config = dict(
    dataset='simulated sounds of rotating machines with and without faults',
    win_length=400,
    loss='l1',
    activation='mish',
    init='torch_default',
    eps=1e-08,
    batch_size=256,
    weight_decay=0.4,
)
Rows from block 9 of a small masked spectrogram model, named by matrix and row number. Rows with one number belong to one channel. Each number is 128 + 32 x the weight over its row's rms, rounded and kept within 0 to 255. All counts start at 0. Numbers have three digits each.
After each channel's rows are labels from the 100 clips, of 14848, where the channel reaches its highest value: "strongest on" is what is common among them; "peak in band" is the frequency band that holds the peak. Only what is clearly more common there than usual is listed. The data: simulated sounds of rotating machines with and without faults.
# conv1: bottleneck pointwise conv (model.blocks.10.conv1.weight, 96x168x1x1), inputs 0-83
# conv2: growth 3x3 conv (model.blocks.10.conv2.weight, 24x96x3x3, transposed, each kernel summed), outputs 0-23

conv1.61:082130097114125115142135124098106105119130127107124127100102128179127145096117129137130160098159137129134090110123123120126148118127061128110112138148094134085147111077139081153157079128155120139135137142126121113144104119124112135171130145109132131124
conv2.61:145103182132158172101126049173118153119061140104104112137164152131118122
strongest on: speed: fast; thin (high-pass); turbine
peak in band: 0 to 250 Hz

conv1.36:145109144120132154132136140151132122144108129122140126102118132116140146139120087129116116121147143108082129104117049107143162131113129124138138115146098128112114092089143128141141106081162131106123116107116112149149164167110124097157104112154150115119
conv2.36:146142143143143098124137094137138144143118137185137174128154009127133123
strongest on: thin (high-pass); piston engine
peak in band: 0 to 250 Hz

conv1.34:139133117140110130080131112156115127097114127100106086103148142103119135124149127142106125130142153124125127123121058117105110187140101153132113129111098152103146133104136138138133130087125122176129139132138164127124137118120130052151130138115122120115
conv2.34:109136104132143131136117131119124119115125130138255133171154140134138166
strongest on: speeding up; electric motor
peak in band: 250 to 500 Hz

conv1.33:136148118103113123131141087128114118120132117102110140122135134109155122101136133123149129121139156115142121133145042149113083101083089091185138151115122126114131124099160136136138141081141099128131129146130135131129144144126116112144135161103152128164
conv2.33:115131127130134108126157113131188175133148119135145115093113247134146122
strongest on: reverberation; text has "room"; text has "reverberant"; slowing down
peak in band: 0 to 250 Hz

conv1.91:130064130164133131143131092139132133100159126135147100120141125088143150130116158139111119136098108145126130129094176119074148123048147154105130146113084140115090144139066109106126133128103138085115120137133140124109125125133130149084133082114130102121
conv2.91:159105138100148160134092136140104100101082110103224134156140101144095172
strongest on: electric motor
peak in band: 4000 to 8000 Hz

conv1.22:145070155140152127140118135119145123179153147089137116120104144081114117151129086146125105136131122150128114113112121151161125085152121125107139111124127114132118130144116140100133150101110113133139138122139090136161154082131134135133119154169123073103
conv2.22:103138142118135108147082170139150138135165122088066169124091154130159046
strongest on: reverberation; text has "room"; text has "reverberant"; rattle
peak in band: 0 to 250 Hz

conv1.16:138107087133116120165136093113115137111147165111109123122100124091204146114128140122125092113126109144112153133190121049084176204123145114138158082114117150106107113131138137111121129202099112106102112136089110146151142131120114149126118060113151134131
conv2.16:145096149116086104138097113160149129177140099171130143145102062136050153
strongest on: piston engine
peak in band: 0 to 250 Hz

conv1.18:133124141072151153125163131095145118160129133105100124095155167107115111147137148139117151098122174120103145141100135084152110126136153105164072098119136139114185098096086136161157105133170134128093112105101130144138121080093119135191153143134120136100
conv2.18:145209133140099065143150139109103147149162132137105055115147119098118166
strongest on: electric motor; speed: fast
peak in band: 0 to 250 Hz

conv1.5:141190118118143141123131130110137140090111196129091160137120155122094118141122130144123115136125115169102095150120144126114100089140147126130146139121156122166144120136088137117167137163120112112113133104120058123145132122106134063140141165136112138093
conv2.5:140129166140112124135123148122133100132121132115016125093108207139134111
strongest on: slowing down; gearbox
peak in band: 250 to 500 Hz

conv1.8:135119106153135102163140137091120142127156122130112105142137120168174142111156124095101129179095149108114156143147151133132130115097118163187161160120142145077104113174140128130120118137120123078102110156103116147103137094077131138120145133111124156110
conv2.8:177168143127160125155114187133189155151127121164048107106142138144117150
strongest on: reverberation; text has "room"; text has "reverberant"; slowing down
peak in band: 0 to 250 Hz

conv1.86:131030117114112129132144098154131120142135106110113073104156124120120130105130130135112131111127118128135128133152121144093140108107133116154075142120101126103113129092120106144128122071152134091103129125107161134127146145127126126129122113118134112116
conv2.86:106158098129140123147128134124085135114100106153242132140154069135129145
strongest on: speeding up; gearbox
peak in band: 250 to 500 Hz

conv1.35:131057075152130118141122067131129142075128113108072145134179118078113132131133134128103102149129153119128117104094052052102145092115116157148137150118137165098127100097116114128128102205101138126111112174164167122115133192113130152121115166114140135103
conv2.35:198101170202103108130142141139101131079155120190107125117133086129126122
strongest on: compressor; piston engine
peak in band: 4000 to 8000 Hz

conv1.62:139124118144127127120123108046142135158136111090142106137115127193111156141141148104136121125131122136119134141052116134127136079145163064138154088109098143065160090124189156123143115125125126054133138167133092142139138138112130118138141131129122115161
conv2.62:175092109179115075165108167096177157116152171145092135105110104133169112
strongest on: compressor; clipping; text has "clipped"
peak in band: 0 to 250 Hz

conv1.83:114139126156107100129121118161122125130158152129117121113127116108129135111131138146122114168133100144129088127096121154119120124105129131109154090106135091121081166128145130096122122126103115124128147125146131098130150154158130122099139138116123101111
conv2.83:104089181047129149116125094136120147119076172115133105136185135148158102
strongest on: thin (high-pass); quiet level; gearbox
peak in band: 0 to 250 Hz

conv1.92:122095100148143127136134032096121125071157236079143064107119122064139122120129153123138133145121125236132155160155162073069146146092119128160100095067093146084142125172171136125115145169118126117121121129141141134162137103098144159086112094119137109123
conv2.92:166152191167108118104122143114174139107132085141109128221141101111121106
strongest on: piston engine
peak in band: 0 to 250 Hz

conv1.52:107124152118134134108115135115128113163121126105130142124141135164145128151137104145135156112148159159149101103136130121115135137140112114117161130148130113148137143105128127139128146128146126149143142118132123128139138099142136141154125125144140101111
conv2.52:140102209116169185136097092159137110142171163072112134107144125144108111
strongest on: thin (high-pass); muffled (low-pass)
peak in band: 0 to 250 Hz

conv1.95:141124130075118169111128104106111128132113189090164103107125172108099120115126125154114114098127177117114115159119092118134093136116161130135109119121168137109142123084116130135154146137151104146089129115108116143165133101103125123173139123114105139097
conv2.95:123136111102127132111142127152153103127132142092215091158150208091116168
strongest on: speeding up; turbine
peak in band: 250 to 500 Hz

conv1.25:120147127114126124129118104111135131079124090092110106125127115127107124115142136128095131134144135123128097130180123148082146143133092164169113153092117130119140126106131124127115168118106112138140140129162159123125118135115129115096112097102127145122
conv2.25:127096071150161115150156133121170142146138125181111135103080064111096070
strongest on: piston engine
peak in band: 0 to 250 Hz

conv1.49:136162151000159163082160128156139131123130123131148131054124133160133126144099151147124090101117107123107057186102136134130107105137134157118062065132134176141117117092121132146178143143152109139132085128137137157136122153130115132151151135143137162134
conv2.49:107148138150094091135133185127138124141194106153110109087103072128098195
strongest on: compressor; rattle
peak in band: 0 to 250 Hz

conv1.21:125080124107120135120147108168127141082112107138124083101164142112133143106136156111091135115105152136124153148162132168110116123083146118146099166115093144120164120104119132150135169111150139113094101126121137149168142108095124121118136082096126122142
conv2.21:121131052166141119138114125070172154148133123144194094063143131115124129
strongest on: thin (high-pass); conveyor
peak in band: 250 to 500 Hz

conv1.80:140102141111140124145135159142132135158123157096083117132092142163186154107105121133150134136118113173141131118149131133150134150089141104112135154135123127116147121125138116124155147104136118155139112136127078145173122122067127115156136087135140099122
conv2.80:151143138142121126120119130155134128131108113127149115108123255128122118
strongest on: piston engine
peak in band: 0 to 250 Hz

conv1.71:111132131139108082059121118198110122005167183103149094136148132142090139124141133135118130155135167192146130152083137128089056168065140133153143172108099135131097134131160133133097140094154142139130141150183124111122126149100167135152148137106151177074
conv2.71:111119137151117109132126137108133148128128139117089112168106050143177031
strongest on: muffled (low-pass); piston engine
peak in band: 4000 to 8000 Hz

conv1.72:141143126133118168102120101189116124107072116123154137133158152142113131127128128145126137092132147146104101126165081120142103099129141176108137104129165122142164123112109114134141141163135133124138129103103066117156133144127126105143129147133117133139
conv2.72:129140109114139131144136116141117095089121141116255115144124133118140135
strongest on: speeding up; turbine
peak in band: 250 to 500 Hz

conv1.53:138059115127126137140125122111123128122096154085123121114097126124129126114124115125107114132113123121121116136148177125111159112105134150130113167116136146088146131112122113124152147134119108023100129144136146119139105137144126162110127159124118151129
conv2.53:126135156126132136135134133141178138126119138109045128105104237115118118
strongest on: slowing down; turbine
peak in band: 0 to 250 Hz; 250 to 500 Hz

conv1.85:149063191088145136099126154180133143126074135106068106109211150152143154139120146148118111134099163165118110170210135172114129135086117116117126098157113126117156107104071119144129112111144118093110110147164179146146151140119121141168135156113099118081
conv2.85:127126125153121096113140131110120098124143155138109138013128155128087063
strongest on: piston engine
peak in band: 0 to 250 Hz

conv1.10:148142154154123157124106127137114127128139153118104135101130140121134154110133123172146083177118057157143067140147132120139148147120150124112144054146131072143075178124104110090138127130107125115133145096140145105141141144189127129079133130122125104126
conv2.10:161102096089129155122128095134167101093103121177165120121194117111126054
strongest on: speed: fast; thin (high-pass); gearbox
peak in band: 0 to 250 Hz

conv1.40:102153146069122138137121137143110109138162208146097138091107131103136115131109132168123123139153130186142036132136103145112148110156084108090038102148137095120126175086112123126106103106143098111135133106124148065155144160191123149123138150112125154108
conv2.40:157125151131144175143106056142173096132083137124139136118149130110153040
strongest on: compressor; muffled (low-pass)
peak in band: 4000 to 8000 Hz

conv1.84:125071104109121123125138069054141143122134185079158098124159141147078141130125144127127123143120157010142138153085055129117090103179116131131099082132071145125087136141096159115164114068133119138099128146075137139102189147126124133103147228102135117174
conv2.84:150103110150116135136110148101136118113123086147111099146110165124217213
strongest on: compressor
peak in band: 4000 to 8000 Hz; 0 to 250 Hz

conv1.45:127124111147142133113138113176132099122132090143111114143157174154166105134169100193090149144130135083177147113081153124119106158125108149114092110153122097171117169179170114116148160146131129120130140085138152107152114131160150120091131093154139129121
conv2.45:120173086170153145153152180107157178139095190114118080110141138084111133
strongest on: speed: slow; compressor; piston engine
peak in band: 250 to 500 Hz; 0 to 250 Hz

conv1.60:133086154118111136157133126173117127071137126134119081089138134112153137100128116129106150124082159069109119126093122117097112077098118119142111112121087131151112149149140125127183162109146102060099104129086108139154173040122146141137134145118111126097
conv2.60:167159175126159159146150173141134162138139118143056164113143131171194130
strongest on: reverberation; text has "room"; text has "reverberant"; conveyor
peak in band: 1000 to 2000 Hz

conv1.78:138154115126135112134098114144137135134116111156115129139127137160112128152150128140121115158144145078131104130148157132088123140109140142135158127136142116138081113128124168092122123136113116115128134139128145143092119130123127131105145132126112113151
conv2.78:105161127160184118110104144132064110082188101130173156095100098136139158
strongest on: electric motor; clipping; text has "clipped"
peak in band: 0 to 250 Hz

conv1.65:166139137066141184106127130136130130135145129116047137056135182095088159153122117165084091133108134125103088168150150093155159086157130131108123093103193120136140114073062138149134116124139114148120107112126151157124126055110126176165137151169099122086
conv2.65:131134072135114094094125154102160118150160135158118118142158096096035084
strongest on: speed: slow; turbine; muffled (low-pass)
peak in band: 0 to 250 Hz

conv1.15:151161149159151153114137137139146125143156129128121129117137144110121112150145126118113107145109151089102143142093119117114085122127158090147155151130174126157091142153126159102144104112113145113092122116103126133090128143115143115132140119170127096099
conv2.15:131154144103118121106102181187148144189156123097186092137080126097130164
strongest on: reverberation; text has "reverberant"; electric motor
peak in band: 0 to 250 Hz